From a checkpoint of a small waveform autoencoder: waveform 16khz input.
Rows from block 6 of the decoder of a small waveform autoencoder, named by matrix and row number. Rows with one number belong to one channel. Each number is 128 + 32 x the weight over its row's rms, rounded and kept within 0 to 255. All counts start at 0. Numbers have three digits each.
After each channel's rows are labels from the 100 clips, of 14976, where the channel reaches its highest value: "loudest band" is the band of the loudest frequency at the time of the peak. Only what is clearly more common there than usual is listed. The data: short pieces for a synthesised band: melody, chords, bass and drums. In brackets: how many of the 100.
# convs0: first width-7 conv (decoder.decb.2.0.convs.0.weight, 96x96x7, each kernel summed), inputs 0-47
# convs1: second width-7 conv (decoder.decb.2.0.convs.1.weight, 96x96x7, transposed, each kernel summed), outputs 0-47

convs0.21:100136125083127107071133134125112141174075105096102130156130142167136179197209110139081129165054128169087131126122109072169117063108138191136098
convs1.21:127150120157083112093170153145128057142116141143089123143123075077126118083071167048108140065114091124193124159102128111122148149151157138166096
loudest band: 500 to 1000 Hz (48)

convs0.10:113111137124103131080144131137089122160117153129109080130175121136088130139108180141136136089069109056136132119117162166126089097225103131113141
convs1.10:086082140189147113133121184212131115175135116092108223115112131170145078135167141116174103149067142161072152160166137109150129154128120141137108
loudest band: 1000 to 2000 Hz (43)

convs0.85:123112128114131127152124122100113160140132146149126125129141076107144147105124118087163255161153125080143113113013143119120118115072111042149130
convs1.85:165177108121122135119122133108108077173136154108115099140136174180127111168096129097119131096128118158126086102075098187154133098128137080170146
loudest band: 1000 to 2000 Hz (42)

convs0.64:163073159184125128158168111128141141119132111107117107104000144138154123115129103100158142102163113138145112100140139134119114146088205067132144
convs1.64:086128154119116106081120169205131109130108157108091168106215144157145122144132152122146128091091090157073146152157134144122133155000149147144136
loudest band: 1000 to 2000 Hz (44)

convs0.36:144169022085106122120071098156180129129134120145162031125101086137062132140133121174113160200114157099192135120104082138107132128123120075111093
convs1.36:077039158156128107102132186215126133156116174131086174128204136130151110149148154083153128103100091182083144152192131116123139161178120137189141
loudest band: 1000 to 2000 Hz (42)

convs0.8:005122058157131142132112152095107148120118146155103115140154158145150105110118092083143139119109233148128082096131130137159140125124140120139134
convs1.8:181148183139154251133141177134141100148158127152187139164109113096138139149174109126096115109154182140154149157143135208166156158129099166129112
loudest band: 250 to 500 Hz (90)

convs0.30:165106159158117156110152101156084173112113141157090121137139069141107110102049146124176122100087100175087126111119165129102074116100092079093135
convs1.30:137154093147138125158125115114136115193125183164116155106043098150156165065091201188136174190131117171096101121160160065108118169077139098151105
loudest band: 500 to 1000 Hz (36)

convs0.63:024168000179133143106136166093109128166112116134128123128118148139157101109141125118166132162102158109173087122125138175126206134143147103126149
convs1.63:138118144104125055152121108128149112122147095143122131076133138119157108092116105160180123089131172076129180121134080129037202080148100100096100
loudest band: 250 to 500 Hz (90)

convs0.3:083199100201085151084088163129140148208118087122139126107137138097102121126128120152115128146108168110160065100124160122119153092161118165108159
convs1.3:135095168197120182099128118089087139147103167150102162135154143118102167146094083049144142110175093142124072161111168149075153120058101113142118
loudest band: 250 to 500 Hz (72)

convs0.76:149119013146157142124104110070113142115081118111107138139133153135120122066137094165161156083088066112091112112142156142116127109127141121111133
convs1.76:153138136129117164164121130174128103167142132166140147133080093137129144131175136218143118110134135123162150149153125106171122165152121118139156
loudest band: 250 to 500 Hz (99)

convs0.62:131154171100087159165147132141113161105084095108137144110141125160021112098130133126122121157105125110171109077131128110105105111145146107027114
convs1.62:123143170138148102176162107124111090183114151146119136137134159111000109101173128079124137110122131172146084215199101145157130154099102110135149
loudest band: 500 to 1000 Hz (53)

convs0.37:094102126123175146133147153158167146090125122110104113171098177101171193132133145109122123143054127116072092156138103070091087074150132153140163
convs1.37:149136135167141133137067101096126138181175099011125134152154109140135101172131128126141148140160114158062155152146090112138103140134190122119202
loudest band: 250 to 500 Hz (67)

convs0.89:145129149141077127155124122112080133128129161154119089085143108137116112073116148166145206132104121145107176132143126150178101087178084132093093
convs1.89:127131076126105113087157150143113134045083195183146126101196134126153102171136057142128049145138106116102106163089118107078108159078154138124108
loudest band: 1000 to 2000 Hz (37)

convs0.48:104095110172075121113133101110158119121151100133152153122134116087146121148181110091025134082138203150153124140118131073145135146158122079087109
convs1.48:138164109151117114111082133138148125186139100166187093114119102122168138143025074180165138110143163167168146130200104199144157122107135080153143
loudest band: 500 to 1000 Hz (98)

convs0.52:156091131153110114116162139116139110153101079076171206155143116182125135108149103135082112155082094071147140075118086229099185115115125093069102
convs1.52:122101146152113136103086124146106122132134171146112044124113141102230127082091067160161113095161118128125184104133098100107106114155131200120140
loudest band: 500 to 1000 Hz (86)

convs0.53:161118141116090119143140121141143081163125143107159130087154074130045106102117128119077120114095068055120136100108183104100137120132111082051081
convs1.53:066121110162160138123181094134139096160203140036127120111081139133180123120110099176185137081145105154092129121151114127095182139104111157165107
loudest band: 500 to 1000 Hz (44)

convs0.29:128125018157111133132098128066142122159109148109087126115137127135169133076148118166139140108051035126076133106148154115133130095150120151147146
convs1.29:170095167105170088118107062204047104107142091104109115117142105125127107159155146120096138158117202051095178106128127130084072113104124080137136
loudest band: 250 to 500 Hz (83)

convs0.74:143076076156069082117162132132144083190123141122184140098136114177160152176081145124010116117088119136112169112119156054127130113128068113085088
convs1.74:091174138134188086113110128123120195116148130085132115147107136110095081132049122096145142152133090107075074133134147143061125134111154115165132
loudest band: 500 to 1000 Hz (51)

convs0.39:144144068088159190186162114100135152101125121098161146114141122158129084159085093159111146102137125190122129146115071145183111100141086117084147
convs1.39:201206118088083118111099139131156130108102136133204108139062099108096189083106095138147171154173128150116132124138109112091106111153130075078168
loudest band: 1000 to 2000 Hz (26)

convs0.49:131100196185146109159103131183122109121144103106117159134074113114167127102121115219117121139124170087135122120054168070113172137130138179100124
convs1.49:124121099128169161091100138122117135108089202130135106111149175149113108130148124000114184150116103142122097163102133124149118114151113127163118
loudest band: 2000 to 4000 Hz (52)

convs0.42:173106111120139126123114163108114144161114110097119089142111159129134163127187116166100143150070051081086116083125139066137065122172117181122146
convs1.42:127181098084093184124109131119096121102103177139108154150171117090092068078171065057174094125099137191071131106117091073139079110093104069145155
loudest band: 250 to 500 Hz (64); 500 to 1000 Hz (35)

convs0.28:113141094153096132139094117154145149085196152182148101152064118130129095106099182125123128096138140143133182101095167142130137152119096120085098
convs1.28:145151132152103101126136157073144078158084072063132151104133105142105168140114155144106116144090093117164186184120171145091108100143137140170161
loudest band: 500 to 1000 Hz (38)

convs0.25:098109069170155145100141111111142108101156125137099174129133115114073106091142128157099045176140139108139151138142114140125134151038100226155151
convs1.25:140212134135126122115109147168147136065117134075142137160157155136159145129084091129133106122155110159112125132065123097165146144000129078090160
loudest band: 1000 to 2000 Hz (37)

convs0.26:152145115122132122150165103108104129054139109110193090090108058153111070161106088111145132149166134149115150105126070124110150105132077099074099
convs1.26:138171129102151151151107091105171163134129030036164166109076148107124165164159068127103129123078136138106106136107075152114120104125173154098116
loudest band: 4000 to 8000 Hz (28)

convs0.12:006137147107059109124134136105185153114141144105104126135112114045126103107127095119129122127151153156151068158132084100155147119122094149105133
convs1.12:187074160107124068134161115199203112130157165164141121166136157114118065143103127164167139155146162110173183106118149161102163175140112115133135
loudest band: 250 to 500 Hz (73)

convs0.67:043144008141120133126106114090145114135154115066102105140165091155171117115173124148200137102153122086136118137144121159142141079115144102112138
convs1.67:129099221121107182126128079157078103152182112098126167087087205140144109148115073088095122145147133139137096110093107130172112156180158186170094
loudest band: 250 to 500 Hz (78)